Weights of a small image embedding model.
Model: 48-pixel images, norm rmsnorm, moe soft, patch size [2, 2], depths [3, 4, 5, 3], widths [48, 96, 192, 384].
Training: soap at rate 0.0011, 6100 steps, held-out accuracy 71%.
Data: trained on flat shapes of many kinds, plain or patterned, on busy backdrops, 16.0 epochs.
Rows from block 3 of a small image embedding model, named by matrix and row number. Rows with one number within an expert belong to one neuron, the router's apart. Each number is 200 + 40 x the weight over its row's rms, rounded and kept within 0 to 999. All counts start at 0. After the name is the row's rms in percent of the matrix's.
Before each expert's rows are labels from the 100 images, of 14848, where the router gives the expert most weight on average: "responds to" is what is common among them. Only what is clearly more common there than usual is listed. The data: flat shapes of many kinds, plain or patterned, on busy backdrops. In brackets: how many of the 100.
# router: slot weights (model.blocks.3.mlp.router.weight, 32x96, trained with AdamW), inputs 0-95
# up: expert up (model.blocks.3.mlp.up, 16x16x96), inputs 0-95
# down: expert down (model.blocks.3.mlp.down, 16x96x16, transposed), outputs 0-95

# expert 8
responds to: green shape (83); its colour: green (59); teal shape (45)
router.16,095,199,214,257,230,185,149,190,267,198,203,186,236,174,212,162,183,258,184,198,193,103,242,278,155,142,202,151,202,153,190,226,132,213,205,177,167,150,187,246,208,171,215,206,162,240,210,301,186,146,243,198,241,237,201,263,164,232,238,233,243,173,189,223,229,228,208,200,168,199,244,236,214,159,238,206,225,194,270,212,320,212,167,237,215,131,257,248,207,232,240,182,273,118,214,238,173
router.17,112,197,253,133,265,153,174,170,248,276,207,201,146,165,238,146,222,222,134,128,145,169,201,212,208,173,230,225,230,242,202,193,201,167,105,191,178,183,163,179,195,197,206,214,208,231,194,209,172,100,302,120,213,247,218,212,175,198,204,202,210,141,213,233,178,184,149,202,211,174,169,200,240,161,225,161,149,156,256,230,215,254,211,128,192,175,252,275,238,133,217,132,234,174,197,251,215
up.0,092,257,187,197,188,220,213,182,237,219,177,121,156,239,229,161,299,207,197,149,185,223,239,227,180,192,133,233,232,176,135,189,190,236,135,198,174,146,197,172,166,171,185,144,176,196,137,195,278,150,230,226,153,205,144,230,276,189,157,284,221,181,147,159,217,194,211,155,223,193,147,225,165,208,178,150,276,271,190,201,190,240,169,179,206,169,134,199,228,171,257,180,224,303,223,252,231
down.0,088,162,231,128,217,239,231,189,202,173,171,190,187,152,212,229,253,209,206,181,177,240,211,184,173,175,175,205,206,180,232,223,172,217,192,197,235,181,221,217,228,264,243,151,222,152,147,246,213,136,166,207,175,180,142,235,240,160,292,176,170,162,249,266,183,138,191,145,171,172,305,212,175,114,180,234,250,234,128,147,190,141,146,195,190,269,166,183,184,150,251,254,184,166,162,148,289
up.1,128,129,208,153,287,173,220,181,228,200,182,218,159,191,237,207,212,159,164,119,145,250,175,208,198,187,277,239,229,260,220,133,254,259,162,190,205,203,147,172,147,177,254,250,247,190,137,169,213,168,197,140,195,240,226,203,207,199,126,162,220,140,207,210,219,164,222,277,233,205,185,137,276,135,175,181,217,211,200,247,164,235,206,151,171,210,205,201,215,169,224,145,194,249,113,274,227
down.1,086,192,221,209,211,194,167,138,212,168,226,178,259,235,257,175,218,191,171,160,141,209,123,165,200,218,195,202,211,166,227,185,219,183,187,191,205,192,220,148,132,264,201,296,143,227,207,263,271,217,204,181,254,189,183,166,199,160,179,242,233,196,205,143,234,267,197,171,211,312,229,249,212,203,173,177,234,225,207,217,205,230,189,204,218,159,285,255,127,312,250,193,256,174,194,240,284
up.2,098,213,218,221,179,173,179,196,166,273,122,165,183,251,229,214,207,116,170,201,215,177,174,138,167,127,214,175,215,90,261,191,214,179,145,179,150,121,135,180,154,211,204,252,133,179,168,176,142,257,193,173,195,234,252,208,195,203,193,249,171,152,192,157,181,234,201,221,214,194,208,205,173,267,168,210,306,223,197,230,173,128,222,150,168,215,216,205,257,197,231,244,200,280,156,191,252
down.2,110,238,245,192,172,140,234,197,180,206,194,141,275,212,238,246,114,222,221,221,224,182,171,143,234,178,144,184,153,212,153,216,276,246,155,197,260,200,173,193,125,217,224,163,272,147,199,234,178,184,207,205,153,260,166,194,170,166,199,251,158,199,120,192,260,235,228,259,247,177,261,140,187,214,207,167,186,208,183,192,250,194,147,209,210,117,239,226,121,234,211,176,140,150,237,257,174
up.3,087,191,130,254,201,214,199,170,166,187,226,271,161,157,189,157,208,191,179,175,217,181,283,203,282,270,232,159,190,212,116,186,228,165,227,224,232,178,207,172,196,212,247,189,200,221,189,195,222,200,208,135,170,272,161,190,151,253,163,157,190,192,219,187,232,293,221,164,300,212,150,165,198,214,222,220,152,158,280,212,215,193,126,152,242,225,185,228,146,129,256,220,184,195,182,272,126
down.3,101,147,185,227,205,230,274,136,261,231,218,173,180,118,240,168,118,231,226,166,211,163,167,157,247,199,236,196,160,164,242,194,209,283,207,111,179,285,179,199,192,217,229,146,170,224,208,193,210,244,174,247,279,196,182,282,254,181,184,198,142,236,201,230,233,221,192,220,202,200,155,203,290,247,145,186,187,233,233,194,276,179,218,194,252,201,230,227,264,153,158,158,261,233,191,201,198
up.4,092,183,177,139,216,218,182,140,153,189,145,217,175,138,224,218,254,221,235,185,195,247,142,153,164,214,163,230,214,233,221,92,214,243,189,188,242,230,226,173,167,129,199,211,151,109,188,216,182,160,227,165,140,237,194,198,196,232,190,179,127,210,146,122,193,244,218,269,244,217,150,127,196,254,146,221,153,191,256,197,155,195,158,196,254,235,281,236,226,264,237,206,150,224,213,227,177
down.4,097,195,220,128,209,247,228,117,250,278,178,179,196,187,132,255,184,177,212,167,227,223,226,179,232,173,196,193,168,232,229,214,177,117,173,226,230,241,193,182,198,246,219,93,179,169,156,193,131,220,210,168,176,193,198,212,264,140,144,163,119,168,187,134,194,144,214,163,175,167,200,188,233,249,124,225,246,153,278,182,218,205,194,183,208,180,165,181,172,180,141,248,146,248,239,184,115
up.5,085,223,199,235,234,198,290,169,240,198,204,221,157,168,209,188,241,144,209,141,159,174,208,115,216,125,154,166,156,94,258,192,190,150,190,236,187,212,202,167,126,254,168,229,171,231,159,181,226,187,228,204,140,216,193,182,180,193,219,234,199,128,216,170,159,216,206,273,146,166,257,205,257,220,167,211,248,321,151,264,237,218,211,155,189,207,162,183,133,157,224,225,181,214,212,180,163
down.5,106,238,187,218,108,150,173,219,149,175,238,240,219,221,203,154,144,210,202,234,184,208,137,207,234,221,150,141,203,240,150,243,252,246,148,229,229,268,173,200,182,258,192,200,199,236,217,227,215,91,163,203,151,207,191,213,125,167,153,264,226,158,149,246,224,242,237,193,257,253,235,148,137,220,215,186,186,203,186,197,248,165,140,234,261,186,227,280,135,167,245,172,221,214,210,262,220
up.6,099,204,206,213,168,186,281,168,141,176,158,187,217,182,261,208,227,218,186,232,149,246,254,121,250,235,180,210,255,223,241,182,192,170,203,291,274,173,162,160,182,193,179,198,173,176,220,191,271,197,216,191,232,134,166,195,236,147,144,164,200,168,294,217,262,237,222,201,223,167,148,162,263,190,216,207,107,256,227,178,188,174,205,144,219,206,183,201,183,140,231,150,310,177,149,179,194
down.6,097,203,179,260,138,195,180,275,216,172,202,141,209,254,236,220,189,258,176,257,258,258,149,219,228,210,183,196,215,174,199,205,194,266,294,202,211,207,194,285,139,187,228,181,223,259,262,125,188,194,208,251,162,246,177,259,171,228,194,238,185,216,224,222,199,291,224,234,160,195,204,183,126,244,216,189,214,230,150,306,225,143,170,233,226,180,157,222,240,250,239,148,157,159,205,201,164

# expert 15
responds to: green shape (47); its colour: green (33)
router.30,090,228,196,164,125,270,249,170,161,301,232,233,195,150,197,159,188,163,154,213,319,224,196,169,239,189,178,153,150,116,212,197,161,145,269,226,169,180,189,174,188,214,168,229,204,199,257,200,197,273,206,245,148,190,186,209,239,191,231,221,161,196,234,178,219,211,277,202,212,288,197,123,216,139,171,232,233,207,190,213,142,236,228,161,183,218,183,204,183,228,265,283,207,169,172,157,222
router.31,098,158,230,212,207,260,189,202,218,252,232,223,193,106,161,207,120,205,267,180,319,189,218,225,279,131,155,163,161,177,236,216,172,204,218,193,195,218,240,163,223,146,217,264,164,227,255,149,201,272,156,217,132,238,281,218,244,156,148,192,127,207,155,199,199,160,232,211,247,270,211,186,216,184,182,208,150,156,184,204,190,187,217,181,140,203,218,167,196,202,220,299,210,200,176,218,192
up.0,094,209,205,176,222,263,224,180,227,170,205,231,206,198,173,235,92,202,233,183,220,197,164,231,192,146,219,237,176,174,229,205,182,192,212,203,157,213,138,256,238,229,184,192,169,212,254,199,163,231,201,206,111,254,207,121,235,287,269,266,160,139,190,234,170,181,228,156,142,260,226,153,157,141,205,152,195,185,215,211,176,169,217,196,196,209,139,258,277,268,247,243,136,275,268,201,198
down.0,084,203,245,204,263,175,140,158,273,183,152,120,197,232,222,185,212,269,146,158,172,260,204,171,279,151,161,236,222,224,124,182,197,176,227,180,197,176,256,197,196,284,158,262,148,281,211,196,202,183,161,227,182,236,148,233,230,226,190,175,267,219,137,217,214,241,172,220,196,212,279,203,218,160,196,182,189,192,280,177,223,236,186,212,228,211,229,212,147,274,263,231,212,152,169,243,261
up.1,084,167,193,208,191,170,162,152,210,208,117,149,201,256,242,190,216,148,160,210,143,234,187,202,178,155,202,244,253,263,207,210,271,164,174,203,169,211,203,207,165,310,156,208,185,197,185,233,224,162,227,104,207,142,217,183,262,143,160,201,216,189,214,273,218,202,194,184,212,102,251,151,202,192,195,224,218,171,148,212,136,155,208,134,156,126,124,167,246,172,169,233,226,257,232,155,208
down.1,109,160,246,239,170,170,111,187,156,230,273,197,232,228,218,178,158,250,140,205,220,237,215,167,237,187,160,200,150,243,169,263,265,270,142,265,238,230,113,154,201,191,232,185,266,216,210,207,149,221,189,203,144,246,163,191,176,142,231,271,220,137,180,254,259,165,233,204,223,190,235,156,201,263,277,139,223,218,167,217,194,200,157,236,203,162,234,217,173,236,236,223,146,183,241,166,180
up.2,100,133,182,215,181,160,168,178,188,238,179,224,227,253,247,171,187,245,198,168,187,263,168,119,218,228,170,209,221,211,244,139,203,217,248,269,143,240,189,158,174,221,220,217,278,203,235,179,179,202,237,182,238,121,210,167,253,154,188,238,166,182,223,166,230,204,242,131,197,208,178,203,213,153,230,126,133,211,135,217,139,212,227,174,226,230,247,134,187,70,225,220,226,184,167,164,289
down.2,112,216,70,233,168,187,235,217,161,181,209,142,231,240,245,226,187,170,180,213,205,224,177,225,201,245,175,197,192,245,180,229,267,213,177,212,209,201,230,277,132,253,181,136,211,264,254,199,173,169,210,191,162,233,193,193,180,193,232,237,140,168,245,224,187,237,232,175,240,185,183,156,183,288,226,122,198,174,175,281,260,123,159,237,275,161,213,276,224,199,202,134,213,139,249,202,183
up.3,087,193,238,119,180,248,196,218,185,268,208,255,212,142,180,168,129,161,197,224,218,219,175,176,243,144,209,138,173,207,187,211,220,240,233,156,235,190,192,181,162,260,156,238,166,222,251,203,166,239,192,240,179,218,188,193,152,209,130,232,216,227,126,154,144,209,238,207,268,309,242,257,150,172,130,223,162,183,231,180,210,123,152,117,163,116,210,235,164,181,220,208,192,201,151,178,226
down.3,105,211,269,163,247,240,185,206,179,313,200,232,203,205,150,195,187,190,238,219,198,133,245,241,231,196,269,175,153,224,205,204,162,194,200,207,109,200,191,185,310,136,181,202,153,137,212,166,197,253,223,205,182,211,194,134,223,186,192,166,191,179,193,163,255,158,269,139,135,174,211,244,224,219,198,240,172,151,250,158,250,201,212,141,212,166,81,211,222,148,164,225,181,194,154,168,176
up.4,095,155,144,254,235,236,180,243,183,206,123,211,155,176,148,159,253,152,122,262,210,204,190,200,176,198,225,174,132,185,191,247,226,203,251,189,181,135,258,200,221,240,222,155,234,159,211,194,253,188,265,246,235,241,184,202,183,196,262,197,194,177,209,220,187,213,75,190,186,192,175,192,198,216,205,268,252,233,191,214,215,152,317,130,170,258,136,243,206,137,176,169,235,203,226,209,239
down.4,117,191,183,190,169,138,207,193,174,198,254,124,262,231,199,221,150,282,152,262,252,153,200,134,181,215,173,241,147,242,217,225,236,198,172,247,227,219,165,220,146,243,207,156,205,235,248,198,160,185,196,230,156,209,186,213,120,149,210,219,222,174,156,216,251,214,224,228,231,154,220,120,237,246,253,191,268,219,137,206,246,143,175,246,282,208,164,214,113,232,148,159,171,163,250,206,160
up.5,084,231,188,245,207,193,230,202,166,228,167,147,161,201,173,199,197,202,204,217,150,220,196,179,225,226,113,215,203,160,215,152,231,149,232,207,229,127,187,133,224,219,192,174,243,170,215,204,210,174,195,179,201,178,229,185,268,119,166,169,201,118,199,202,224,170,46,138,217,160,202,242,191,149,247,233,185,220,180,168,151,166,224,189,168,167,209,176,137,97,116,234,170,162,142,130,195
down.5,090,172,121,247,215,204,256,188,204,167,184,237,241,203,219,298,211,154,200,224,218,187,166,223,227,253,120,221,201,222,101,203,183,218,209,202,217,161,130,221,129,248,207,214,253,230,261,240,152,145,152,176,193,162,193,178,200,208,222,243,213,156,237,218,197,229,267,253,211,240,203,169,228,265,198,255,175,154,171,300,184,149,226,255,184,175,228,205,203,257,118,135,196,156,257,196,203
up.6,095,190,149,256,228,175,226,188,228,201,145,183,223,190,205,146,200,223,195,228,246,212,243,193,171,222,97,159,227,161,240,252,181,201,185,234,168,150,168,250,176,164,192,142,170,119,119,148,292,181,262,139,240,236,144,181,235,244,261,213,169,195,124,162,159,193,195,262,225,137,210,168,167,270,210,169,175,258,203,259,244,197,182,233,166,193,279,218,191,163,188,197,163,234,205,156,211
down.6,099,148,190,240,162,202,117,238,161,192,258,202,253,174,182,185,139,177,168,208,243,192,168,161,207,270,184,178,224,257,182,224,262,209,206,195,187,188,166,249,182,180,201,180,243,248,331,264,184,179,172,264,190,263,228,181,130,135,236,244,187,138,171,268,176,222,242,239,211,233,222,170,219,194,262,196,244,214,173,138,245,153,127,179,207,164,222,220,166,233,162,200,136,197,232,138,219

# expert 14
responds to: red shape (57); purple shape (54); pink shape (46); count: five (38)
router.28,107,214,166,258,200,276,172,196,218,222,263,253,156,98,204,223,223,176,177,192,225,152,177,224,209,151,206,171,171,155,210,238,154,155,235,219,169,265,245,246,175,139,193,192,149,147,224,255,135,199,209,191,155,221,238,167,208,232,182,218,185,185,195,185,236,242,286,212,247,268,172,218,158,144,214,244,123,143,208,259,187,231,169,141,181,210,159,280,178,222,279,189,173,171,179,248,262
router.29,102,207,221,217,176,273,205,222,234,255,209,234,168,95,188,165,170,200,200,193,236,165,166,230,154,224,157,109,141,151,212,323,175,138,293,201,160,199,252,199,237,194,174,179,210,190,195,229,184,170,256,235,193,210,224,197,181,185,213,236,195,145,167,257,225,235,228,197,187,295,206,185,188,130,198,225,162,168,236,255,199,161,179,193,218,228,184,267,229,216,263,278,168,229,241,221,258
up.0,120,157,259,188,207,234,200,175,201,244,117,229,228,205,222,152,68,259,207,166,272,247,151,207,235,134,94,181,180,201,251,277,146,215,269,232,150,127,200,147,224,234,155,151,235,165,226,127,183,161,221,245,183,213,199,208,226,194,200,177,172,222,180,266,241,188,254,225,212,213,173,216,233,215,194,186,179,189,178,213,182,191,189,170,147,214,230,196,273,139,240,217,200,211,163,211,231
down.0,097,226,227,220,220,199,205,220,197,180,142,217,134,148,222,215,243,208,223,189,166,200,214,248,175,160,285,185,238,209,200,131,173,167,204,230,234,251,257,176,234,197,159,165,183,199,125,202,260,248,254,126,259,187,213,136,208,245,185,172,185,221,219,194,186,198,185,87,224,243,140,195,225,165,163,229,119,231,178,249,119,270,250,178,205,262,212,178,205,137,196,224,284,245,174,215,255
up.1,107,238,187,161,255,150,152,197,208,252,320,190,225,153,263,239,197,221,219,134,196,216,228,246,212,132,184,227,182,159,224,250,133,206,140,223,239,240,237,239,184,164,202,193,206,188,159,243,174,267,189,194,196,234,204,184,167,315,231,155,158,246,157,193,140,221,167,212,216,237,182,198,261,267,268,236,200,210,219,200,193,236,208,217,161,148,104,268,167,221,185,156,208,184,167,209,162
down.1,132,157,173,262,174,143,187,248,212,208,270,209,238,223,259,152,224,260,174,240,190,225,142,136,242,201,148,253,184,221,169,257,184,254,215,164,278,221,161,248,198,204,187,197,201,247,224,211,158,169,185,237,184,183,190,234,172,164,227,242,214,104,173,237,214,245,246,225,225,218,233,184,110,237,238,170,254,242,127,194,206,114,155,219,233,222,186,235,197,248,253,142,115,181,173,164,219
up.2,109,199,203,207,255,166,287,226,193,189,107,170,177,242,171,186,161,159,173,181,141,226,232,156,203,208,241,173,234,200,228,206,207,186,250,214,201,155,180,180,147,279,168,121,192,171,282,232,157,127,285,245,203,154,208,236,269,160,205,200,233,134,213,118,219,200,198,154,184,134,227,245,171,184,171,176,234,257,148,199,157,187,209,170,224,163,156,175,172,196,235,277,180,218,236,126,210
down.2,125,124,198,242,158,156,220,222,152,201,198,166,162,215,218,205,150,250,190,187,234,245,140,162,227,239,132,168,178,239,217,218,250,260,182,185,203,210,119,208,199,192,183,199,248,184,257,287,107,222,175,267,175,224,179,220,153,194,157,256,251,189,220,222,254,247,201,246,245,240,291,154,174,206,263,122,230,222,177,243,241,107,136,213,232,172,231,220,186,228,207,168,162,205,203,219,187
up.3,101,219,187,148,257,142,214,227,197,195,311,265,258,213,213,192,172,258,175,271,278,273,201,197,217,184,184,200,242,242,153,145,213,275,180,263,210,157,208,217,182,240,222,292,159,254,195,125,233,229,178,238,180,199,224,220,188,277,197,208,263,181,180,229,241,194,251,222,187,188,282,211,199,246,164,153,203,219,164,126,203,175,178,195,174,207,140,176,186,214,180,158,256,230,256,209,177
down.3,094,201,145,220,183,185,182,217,200,247,220,172,213,235,172,180,170,220,189,297,222,213,141,177,205,205,180,196,210,240,167,230,206,263,181,182,205,201,171,247,204,183,234,134,192,201,194,219,147,220,149,222,138,183,157,152,172,131,223,240,199,226,124,272,184,230,275,216,246,177,243,183,212,215,226,156,257,255,215,212,258,148,167,289,228,134,221,250,160,251,251,133,114,185,230,112,141
up.4,088,195,191,225,253,202,229,214,211,185,278,181,165,100,176,246,234,174,177,136,222,148,194,197,158,158,254,175,243,143,223,192,185,196,187,185,227,281,183,170,172,157,205,211,173,216,155,241,147,295,94,211,205,180,233,215,134,251,203,207,194,164,219,183,207,185,211,153,194,293,184,103,201,121,163,226,185,163,180,159,177,180,197,181,232,112,124,211,163,249,216,239,219,204,189,228,191
down.4,095,180,187,165,165,150,194,228,194,246,244,169,264,207,228,174,241,207,234,129,170,263,213,173,244,233,184,202,270,221,136,198,237,234,176,157,273,155,246,196,206,202,201,231,191,210,209,219,182,160,164,224,188,203,209,186,281,165,242,250,234,197,200,123,262,196,176,163,194,137,252,134,136,188,203,141,282,201,136,254,278,125,122,159,200,214,197,222,186,231,226,154,145,173,205,160,255
up.5,094,176,191,239,151,176,170,171,183,199,244,204,217,90,225,209,218,168,114,110,231,180,193,258,176,221,238,234,224,257,201,196,171,208,167,252,182,190,185,187,257,170,188,135,240,216,185,154,214,215,198,113,176,157,161,195,185,142,177,256,172,150,205,250,218,209,247,240,214,146,127,261,252,198,231,318,176,174,216,214,163,217,207,180,243,202,201,215,148,230,226,191,240,195,294,222,261
down.5,093,220,119,169,125,153,180,199,166,144,201,211,181,298,179,237,156,211,174,241,211,226,122,249,157,263,136,186,173,281,219,227,195,259,207,241,203,193,156,194,194,240,202,135,249,214,189,254,203,169,199,236,186,192,157,219,184,196,174,267,231,167,202,249,223,247,168,224,208,247,278,141,157,169,248,148,234,226,153,243,233,165,165,203,264,137,231,253,147,241,194,188,150,233,180,157,197
up.6,089,238,224,141,198,177,214,230,145,205,169,251,206,182,204,253,180,247,177,101,184,226,227,171,244,151,155,226,252,215,189,156,127,128,178,204,288,182,257,200,212,133,138,171,144,170,199,163,262,246,165,152,157,221,218,168,300,174,174,145,180,184,160,191,188,214,236,246,197,196,99,189,224,220,178,196,153,212,156,196,199,216,239,175,147,201,186,182,172,248,182,235,273,151,179,139,188
down.6,091,208,165,172,230,192,237,151,147,190,231,232,200,185,180,244,189,226,220,245,146,175,195,209,265,176,176,170,210,228,256,248,120,202,208,241,237,231,150,235,128,244,247,149,210,257,131,209,185,120,212,217,166,193,194,201,162,116,247,278,103,175,188,191,180,192,196,185,217,212,213,143,133,196,269,196,247,241,217,126,216,125,218,262,202,268,202,223,140,208,178,248,193,260,167,199,178

# expert 10
responds to: orange shape (47); its colour: red (31); its colour: orange (28)
router.20,098,192,240,236,243,204,169,233,327,137,213,120,301,291,192,150,203,216,248,200,188,192,202,187,153,186,236,159,178,154,198,166,155,263,165,212,142,245,181,227,233,221,213,206,162,209,211,185,211,128,268,155,212,206,143,295,180,252,235,217,181,153,183,203,241,218,104,218,231,181,117,227,194,230,199,201,232,231,202,218,250,202,259,177,236,189,191,221,194,250,159,172,195,215,189,214,206
router.21,104,194,272,259,232,229,172,181,182,160,176,130,248,278,252,159,245,172,207,221,209,183,175,206,189,276,230,206,230,228,239,227,133,275,253,242,153,196,237,232,152,237,223,198,203,156,233,198,179,229,259,157,247,175,173,214,153,250,210,206,291,240,195,257,222,284,181,220,153,191,235,232,223,203,194,114,272,239,170,245,192,180,182,232,244,147,221,211,164,179,213,253,226,259,252,247,212
up.0,106,174,256,223,227,177,195,236,217,136,182,171,214,254,251,109,204,157,255,181,240,218,210,196,230,224,221,150,242,220,201,174,157,199,219,291,118,198,260,251,163,242,191,165,163,152,216,160,206,199,262,222,195,151,202,263,237,198,196,194,207,192,221,251,229,241,103,176,278,231,248,156,143,179,195,200,170,244,156,274,176,167,210,142,174,174,189,198,245,140,134,245,265,255,204,204,220
down.0,105,237,283,191,244,229,199,111,218,208,182,172,187,137,180,231,213,203,232,172,185,177,270,259,239,232,254,219,248,131,292,188,195,197,275,176,162,209,261,202,230,231,167,224,163,239,163,206,280,233,210,180,231,167,219,215,254,209,220,122,168,252,289,186,139,170,153,176,205,207,116,244,214,199,179,285,183,194,235,177,153,203,208,210,252,196,188,199,196,165,167,218,238,196,174,274,240
up.1,101,138,188,178,203,247,212,202,217,187,214,192,206,243,229,158,226,210,182,239,204,207,195,266,186,133,249,136,260,282,186,186,199,219,169,185,238,271,192,148,130,191,231,168,238,223,209,217,207,135,238,247,170,240,258,162,179,206,113,133,229,249,250,186,224,199,254,159,174,205,169,128,277,187,190,81,157,256,202,196,187,232,125,165,207,189,197,194,222,228,242,199,152,224,198,281,175
down.1,086,237,236,247,277,215,244,210,223,142,174,143,172,210,205,120,137,171,212,176,169,207,158,195,151,229,286,279,222,153,157,194,182,205,241,193,229,228,142,199,233,177,216,167,265,200,115,182,194,219,167,142,182,276,195,273,172,205,164,195,152,224,210,170,117,137,167,174,173,230,178,201,149,174,163,183,171,181,196,273,236,229,180,216,149,261,175,123,179,180,253,242,196,259,201,179,217
up.2,102,214,145,191,231,181,182,167,269,167,217,222,215,226,197,136,197,189,268,253,249,205,229,213,152,206,242,205,148,182,202,272,169,257,285,236,110,238,186,207,185,206,190,304,182,200,189,146,208,290,256,191,261,191,206,214,224,165,206,240,149,201,173,130,211,173,211,247,206,209,218,243,217,207,172,255,216,242,280,298,230,152,177,183,202,221,168,230,264,153,198,196,159,172,149,148,185
down.2,098,177,173,193,184,163,257,239,157,190,182,191,153,187,211,160,224,223,180,298,185,205,186,145,215,148,284,269,213,231,217,194,148,289,185,180,207,228,194,196,196,215,224,126,198,199,269,139,124,179,222,225,166,231,239,184,132,239,246,178,117,176,160,245,191,205,288,218,263,172,157,172,248,282,239,227,230,177,250,160,153,155,208,174,193,185,171,169,195,188,195,232,199,165,274,208,143
up.3,099,209,219,214,229,245,140,141,204,266,199,197,188,259,170,156,180,176,165,226,253,217,163,146,210,219,216,154,227,206,224,244,196,214,270,239,143,248,173,166,203,284,188,263,164,159,204,131,193,209,167,227,221,249,178,136,185,228,187,182,207,194,196,235,225,195,179,214,236,188,206,150,233,181,158,105,202,168,185,193,174,177,163,99,266,207,226,170,104,178,289,248,253,272,242,193,254
down.3,089,173,151,167,253,260,273,225,245,230,244,143,236,239,229,166,281,191,208,197,144,257,149,225,191,135,193,199,220,211,257,149,182,161,204,206,207,198,227,171,180,231,286,214,227,209,175,201,254,232,222,164,174,141,242,230,242,208,167,219,147,246,246,195,111,126,134,150,213,191,174,200,236,230,164,243,135,106,204,218,225,202,177,234,214,207,204,129,237,150,174,248,159,183,195,138,215
up.4,104,160,227,170,218,195,202,225,186,271,172,282,229,125,174,148,146,175,206,237,186,243,262,189,189,129,201,100,192,128,225,234,172,181,211,234,188,185,177,231,167,156,211,136,186,145,145,211,139,182,281,226,261,123,168,167,269,282,241,209,137,158,209,181,225,221,194,212,201,231,124,110,220,189,214,199,125,221,199,244,191,189,170,193,216,186,174,218,188,197,254,189,183,185,186,217,243
down.4,143,121,244,264,134,145,179,181,189,195,235,171,221,257,225,246,141,285,196,243,203,192,202,171,227,218,175,197,184,260,172,240,270,233,165,222,263,215,193,238,228,198,220,235,267,211,211,206,179,160,137,273,172,182,158,148,133,135,138,259,214,184,150,202,229,211,215,250,222,203,257,192,171,202,240,147,210,232,192,243,263,162,140,251,228,167,246,216,133,278,232,189,203,169,209,167,166
up.5,101,212,107,240,173,245,241,174,201,149,110,209,176,157,233,160,224,234,155,197,185,170,145,237,198,293,100,200,176,192,166,221,230,201,236,196,151,228,247,194,178,241,235,116,233,110,138,179,215,191,219,144,205,247,183,236,273,225,222,173,197,194,166,178,179,133,191,201,189,156,166,210,142,200,195,233,206,243,257,224,206,170,160,201,190,281,266,178,180,200,210,218,214,163,248,193,283
down.5,091,193,180,182,236,165,160,215,134,219,199,203,232,207,223,205,219,167,148,214,140,153,177,169,293,195,269,179,265,185,197,245,259,222,218,240,253,243,195,253,112,128,231,226,198,180,202,196,210,181,202,201,151,249,237,254,155,187,198,258,209,194,149,305,131,216,254,198,234,199,154,187,147,208,129,228,189,247,218,206,206,177,221,161,134,170,234,247,258,225,214,228,261,188,238,288,224
up.6,092,259,253,270,218,202,185,173,215,230,221,166,167,190,218,172,194,186,209,163,217,233,194,223,112,195,248,219,177,199,217,297,148,231,145,198,162,165,145,209,195,194,183,251,121,172,238,201,178,203,253,168,224,174,181,249,152,167,242,272,177,120,266,230,136,176,195,130,204,158,188,233,160,302,229,266,173,184,207,224,199,153,183,146,210,223,161,187,131,227,166,186,276,194,232,150,241
down.6,096,260,219,215,134,211,157,203,198,270,154,195,190,157,166,199,263,238,222,193,192,155,202,203,191,144,202,180,215,122,216,169,190,160,124,229,206,241,205,155,244,240,145,192,134,229,235,136,187,266,147,189,236,174,265,242,243,270,221,176,98,159,203,231,227,164,190,150,194,223,269,248,278,211,177,240,184,134,220,209,132,262,223,157,163,215,168,160,243,203,213,180,185,229,213,145,227